{"model": "model that predicts nearness at each pixel", "dataset": "rendered scenes of coloured solids on a plain floor", "train_examples": 195000, "image_size": 48, "crop_scale_min": 0.8, "horizontal_flip": false, "cutout": 0.4, "encoder_arch": "vit", "encoder_norm": "rmsnorm", "encoder_norm_position": "pre", "encoder_activation": "gelu", "encoder_mlp_ratio": 3, "encoder_head_dim": 64, "encoder_fused_qkv": true, "encoder_bias": "all", "encoder_qk_norm": false, "encoder_parallel_block": false, "encoder_inner_norm": false, "encoder_moe": "expert_choice", "encoder_num_experts": 16, "encoder_moe_every": 2, "encoder_expert_mlp_ratio": 0.25, "encoder_experts_per_token": 2, "encoder_shared_expert": false, "encoder_patch_size": [8, 8], "encoder_conv_stem": true, "encoder_layers": 12, "encoder_width": 192, "encoder_positions": "sincos", "decoder_norm": "batchnorm", "decoder_activation": "gelu", "decoder_widths": [32, 32, 64, 128], "decoder_blocks_per_level": 1, "decoder_block": "bottleneck", "decoder_attention": false, "decoder_upsampling": "nearest_conv", "loss": "mse", "targets": "nearness", "residual_init": "scaled_by_depth", "optimizer": "adamw", "learning_rate": 0.001, "beta1": 0.9, "beta2": 0.99, "eps": 1e-10, "max_steps": 13200, "batch_size": 128, "epochs": 8.7, "lr_schedule": "wsd_sqrt", "decay_fraction": 0.4, "final_lr_fraction": 0.01, "warmup_steps": 660, "weight_decay": 0.3}
Rows from block 5 of the encoder of a small model that predicts nearness at each pixel, named by matrix and row number. Rows with one number within an expert belong to one neuron, the router's apart. Each number is 500 + 40 x the weight over its row's rms, rounded and kept within 0 to 999. All counts start at 0. Numbers have three digits each.
After each expert's rows are labels from the 100 images, of 14976, where the router gives the expert most weight on average: "strongest on" is what is common among them; "patch colour" is the nearest of a few named colours to the mean colour under the peak. Only what is clearly more common there than usual is listed. The data: rendered scenes of coloured solids on a plain floor. In brackets: how many of the 100.
# router: router (encoder.blocks.5.mlp.router.weight, 16x192), inputs 96-191
# up: expert up (encoder.blocks.5.mlp.up, 16x48x192), inputs 96-191
# down: expert down (encoder.blocks.5.mlp.down, 16x192x48, transposed), outputs 96-191

# expert 4
router.4:528507489462509542527522580480437515436554458473497542582494537538530557511492528541510513423436585489552514431521518472487459512511568442463493507481499551510560503521538487465484539459516475534551450575475529503493446580560560498520532561500535474490573511543536522442524519554513491526
up.0:482468548399437529456519558470458570455509457520435501558492544488467544495536479503438576444455510588507470481471456513502508473471523546559468457460497523485487414430369554387512497440531488504501497512463534426532480562473445510451485508471497501471554529506491508497596478523503510474
down.0:493470545552461445521433505501503487516535506474471558553501497446476440464530473471496505538594512433540549478473556483597456451563566454560537417383478508507487579499501484503637486547489461452505485487511496540561470492506447519500510502492527586456483573461476601486497479509463591504
up.1:578557550576585526466540501523577487571452509501486463469495473519504547546526492539485460498470463497449533494540508485466402539487551499491452499456498451460497529555570534513483490537507519446508455483513534460494535473518540506548466508486509488533528464535492529561487500492534482536
down.1:508524446437502524456573497502527526492522490493493417445529471466482534474504596555517571479488419522461495566490450522464480562506486550478471559602575432447506512471460540502425470488504483503524489504512539436509506438562522516473431561491490481517554469507503460553527496432515454502
up.2:566522562484546501430428466486548504577505444543484522379428451452482507545515527483417468451475450582508410554437447488480501496434485461583474497486479485530485503481533531502478515492506561470426509446515529447525561462452485475402452504448423520509475481412482482493482523509542469458
down.2:577538441553592507463457497531515486517483523501537429429463513467519558549478474504456415489517485583493487503517454467401486517511473527498500492553579471518513463512496543512447451473493557423486522456538515492392553437469538460522494496490479491571491441489500508516448539472539452516
strongest on: light from behind the scene (100)
patch colour: brown (32)

# expert 6
router.6:507449576519471491522446530459577537611455532520558475489554494491472538470515506478545507555541484498431491455472491480480457435480528529573472477528456396492443475540484441407537477523497473475408518452483555517467582475483496418497435475544476496549486490474486518435439508476506531511
up.0:560450523565497451446494430484494427518476412516463504508417527518451546491519439497430482530524500481500496511482485463429504577486372458473549552501497504523518434515486508608495521474493564511473482488524500537531486474517461498451508432460500550502487440451497485451435542483481501419
down.0:508533548494476494463486471559504461524455453546445453494483486514509511433535475528432454538510517544488510532528477544408479485474475540514574402424489487581473459494486566551495492458492524457515487479539515488495489573505437497489552458498513551493532453517532513485489569513484512516
up.1:509514507561442447458502461412504391522458436499474505495466485519473509478471462470484519562571495438484477500518587469500482502494387506476502552523515527520531466516483494573479513526518570532472513466538465534500504482535415507477491472483456522516535425446455482466462484482512483472
down.1:457506517540469471531462516559501434510474511526522485506555478519535500438517441488454450573546565516496536465531546520396475409478505530496553421401466482552488459501519557496481459464484505454498517472548506488449490563478447475537573507527536522502561488563552521484482569502520495563
up.2:481557545514538432466577444480493491466519540448483533502478490450484464555532514440534511503485527475542474461531534502579530521484508453463447542499577554500529565466495502538493422495475434476620516566451476490489480518544508541521491553469483521435485523496483547526558496503428491467
down.2:548528508506572487464495508480487481515537485462467527494408544486494503521536565528463520417508513512541494496512549483550527561497477504448461464523535474516515514465492443564494461511490429513515496549483564501520434539610567483431450512449524534531533477455525480524488510502527529511
strongest on: count: five (64); spring (30); bumpy ball (30)
patch colour: brown (33)

# expert 14
router.14:469532491496498544515559477498421504470470486491478501540524536569441535539519440544469486462467506532495523465507518501523541518541527518432602436504462590516475447571468532495512522435553450582531497588475507558510501585557504540543473484534488500510573437529540534541528456456458508564
up.0:484447479512487408534472506473467488474476490540504547489461499469495467497463465469474568532557448512539441517477491504530500506529471500554478509580475487447496480466438475530499509489481532550436488451497515504519568473482494461426492447469506509471448566457460465502500395497527507422
down.0:552468411459507473481471523444523561447600487565474446432456490493499520466476526573424599457467437458479530493499440480494494539474434441501515513562522473541520545446447493532494464495525489479511427494461526431521510465498502465455436498411460524520439497426503482578490515440536476581
up.1:564503525528527556557489517441490569531597548497575500477524551513547521551459522507465498450533488506474470465489549463545523457550503505528485483529443507484498503524566438461505512463529459544479454551486564475472617502527524470451445519505517456559485471486518455437427500472566507511
down.1:531492583577494487580486541497481444508519478519545498535501480539522421491423512459494487514489496451544432486486564511573440553482538412534457495468493558455510538520517411526507553532523517492460438479474440515504561482486494502455485503536542483465448513488485526386507438518554537488
up.2:439514474458473494412510468511477477499427512472443538496450477533438440500528460508529462509483495497507545522551500556550572508521553553458521532550542540591491503556508517544506493511506462480536528525489452558513441559562527532519533515507481570497532498515506538547485441514430513518
down.2:432525503441530500498557413591497563507458499434473499539556496477524559498550458470572493532512502588555533504531493527474479449489480539513576529518502466497477501477462554475549481484489485437552541475452545535497474510506505514562514533567499527505577460560503460607499526486438515493
strongest on: light from the right (86)
patch colour: brown (81)

# expert 5
router.5:464499456469572477519454514508532436462511499430488524401433487514544433530475546445441458478540582524530478499478585420531482473533505543452467546493503459509536444448568526564542439515444476503525528497540531507448402505538522499523480551517528506540551538545476485541513530488492541536
up.0:494526551498501551520530437511532490536565494440543521491525526508557566521449543500516480526545418551571448514564544494556517548511517506515486450495548455471480561507529477446501517476615480447537423496515541500437545537590530510478424497542429474548554500475492500487444488475591492530
down.0:564550554495523478484433503559483496524489520489476533449470505516512471487447549530499453547493535465520458491530501517568452518451464474552530445517523525581476556451519512544487496480470520450492441470503442578518521463471459483453514442562525485437457535451457527430494517520490523516
up.1:564576523506513512517505539562502578453531549557535457491520535480490447553500507477484485499477477466538482496427465594422528467470471462460495557576512551480450555468520488541490502499478495516490544516524390478465545498461480517501564543517459418461451506538490466493541542557490485492
down.1:465438436533409501552484519517470549483514480535526460534565560530531505476538414510592460542518526476462518499446467495437531431493430501469524516464467532488495510488522513497553527516451552541546460478519452521509506451450487490515615473494585498495489530540498446430538535563488549460
up.2:552572485521519490467501558571474493431410544572468422542500557507426486491429476557432512531514465460491564475546476581404495495549473503441571514555486507508512448488472553548481470444478494559416549535512471519500493457496474477509546510480522435468505447535515507529496525501459489445
down.2:487575542523465544533530566505517495503433520523549490507516514538521448483492457483557451501538502453515555498497532563515535428507521526520460505437459533467519485508579496464415563531460557529541518480597424423519492525425456507576565521504543508488510561549494521498537520556526521470
strongest on: count: five (45); chain link (31); egg (30)
patch colour: brown (30)

# expert 9
router.9:501498466557498498445517401503500494487563485539455435512460491534467547502575498505476474495433493462435562530491460518464518562450448434518514567461501502510515486512471525583520541523551555535497547480517464559559469481504452505508476410419496587486480441436574519501503564507473519483
up.0:466506502506576483534445546467515501482492481463508543422467514549552437506518489471467518489482528449530550497517499438543467526456559467526478563507516531460528526481534422536510484552455532477422512429460453531533519493449513527518490533504452523481474503477455508524508446508532505552
down.0:560471495495590525504471556478524556519518432510482474411460500438515475491490524562493520466435469498522529551473463469610555531532500512459522570581509508499506495426538436517442501578489499482454440458427484541542514437528519495445472536549570537501465475513432513503494453527514503557
up.1:427466476470538464504468515509514446483519502472484483442463494521550418537502529432475504524501515462532528483557501458556441486426542477558447559528546515434527513433497474525501444555460528468477499424475423526478540472434491532540492470545474520441479543494429520526560490533522492539
down.1:558471480475574535521449542515504573478532461504474461425485500417513455477474521571520529488431454509504537560487451503592573513519533550462546542584532510481526536423529451506457498581458501473464422464444448534537518447483501519477490509553555512475473513517429496527519450495520519584
up.2:513477530588596466539458552431515483519490452506478539454454474574520491510582451481452482483503557482466587507532534480484527518480510487511460541475422522503453478502523461574503532584440518519401509446431472523553494483470501467474529498475432521465510434490449448485522461586482499510
down.2:552475503533562471475513487455539526532544467490456503476491480469499478537505525530463537468436494522541524494481463452560557586465468468442478590561525536536550534441470449575464447586521461482466476463397476563526526447557506516446451514522543544478498419516468476504463452536490508526
strongest on: capsule (38); torus (35)
patch colour: brown (37)

# expert 15
router.15:521462440550484472469493486554479529503541569461467531473476494419469463478511491476546455472536533483479477459585504509502522519566517522491513500502519530561444540536545507537455545457458493515548513599487489470508440506554521475520604539428469577508462433526507563533464516517421451447
up.0:471430526463453458459461558409516501545429531521518530460468525505484487510465456484537460543539479464488540567481475463525490480495496487604454527516420472533465497501521463488511472498495512478412428477483536519484512490468574514485524452516502559533478601458489502460390453557490510461
down.0:465506490526462449569453554448494411465436502461521562521501518514519516493492430435512459588566553428463606473502528458507554494522458485507512501458401488532510485499532496542494479477479541530465539487519473572513478508510487509533527435506479540482552566486490488452488461537472465474
up.1:534539492571494475473433534452531484562466607492540487408452516458436500478440473431490416511556469453450442489518516481518529489535486476558466529469524527543483519541560474556496509501473553507433511525528520488434494442517488449524497538442489515550456511447524570430414496491471492494
down.1:531523493579543524549468562494481476496478573452530581538462528513447456506509529474509496509518497425546511477567487503530486537522566504465486446539480519444457572530528439546566505510452491569467505529500500497514489439501539475536518521473508456466482534540504501498516433460460526518
up.2:514434527462502471467491511470525494516496479516482493507508486460539547569515456503445483528525475589453536543433470496407532553446463504522477485476459448510474511492484507477492438496543449405436499448456507486440566451465509555409458453530461507502484513478462446497390462512512482456
down.2:495498489512468445474442480479506428532419517474542493490538504537540515501533474496520421529609561536465554478470531505489513502506503605511442513478499461570537461490584479516431463502500519502494580465560491520476506506531498501507535451543537542535529473525512495440430498537521472460
strongest on: cube frame (40); torus (37)
patch colour: brown (36)

# expert 7
router.7:496574518428473524466494526442543486531452488538518534484506441518495463476445554511544531546443477455520438523455487510512453529421498422549455493506561512496492549496515500469517531531534523421480482439517425490526559489429451541523456518534447474448449529433449542455542472499502508534
up.0:500496511547521546445449496423508462520516523419551500471485542517510508500525485439564481459529564446504458477556478391525492509463487465556417495463558535490560523503527414452477526516443519503481481482475507476464483481502527417508538530421497483510531512448520453424514469534536473513
down.0:517482501580460514569463498565474483506451484483516554510539510431526495473477465505532494540543542495466578441497531491561402443570517565526581430488421437523556481592504477507548494498465515559478548490548501538533477493508488442529528397528513561514510535569563504502448508493496533450
up.1:530516487440496440458549497473466536449506500497440509503463488514483448419517500582471566399450505494537431474426566477580499547540527475513525487506526547603504486445520483546518502494469459503561458523500547459529415575489510500505479572475501533504506529465437573549526511531489520538
down.1:513463430519502479488484518440468510467603487464485508542507543491498514514572442496515563424419527482530508452504494439462518557478481435459478554509566556494527545483443501471633490539527429484535490524386514504468506578509532501531451531449495504519515490538505557529497475510499529592
up.2:495542518484467487461499529416497418491452426543451477502507463507504527558463495425483467567459534531433508492551532480508469528430413502540433501519515501510530421507462537472493458529587521462489564469448438508488516486490411519420478471515477395455516466479497465468538437502517493509
down.2:488442508498552550549489500584488525521551460509606485431471468499498500487544529486491463492530472517541459544443468514484472479512548478507508483506539504469498509539537435506577563492448530505522447481566479487472506472442554491493528549502519527503430561490464522470521559459527544477
strongest on: capsule (34); cube (33)
patch colour: brown (29)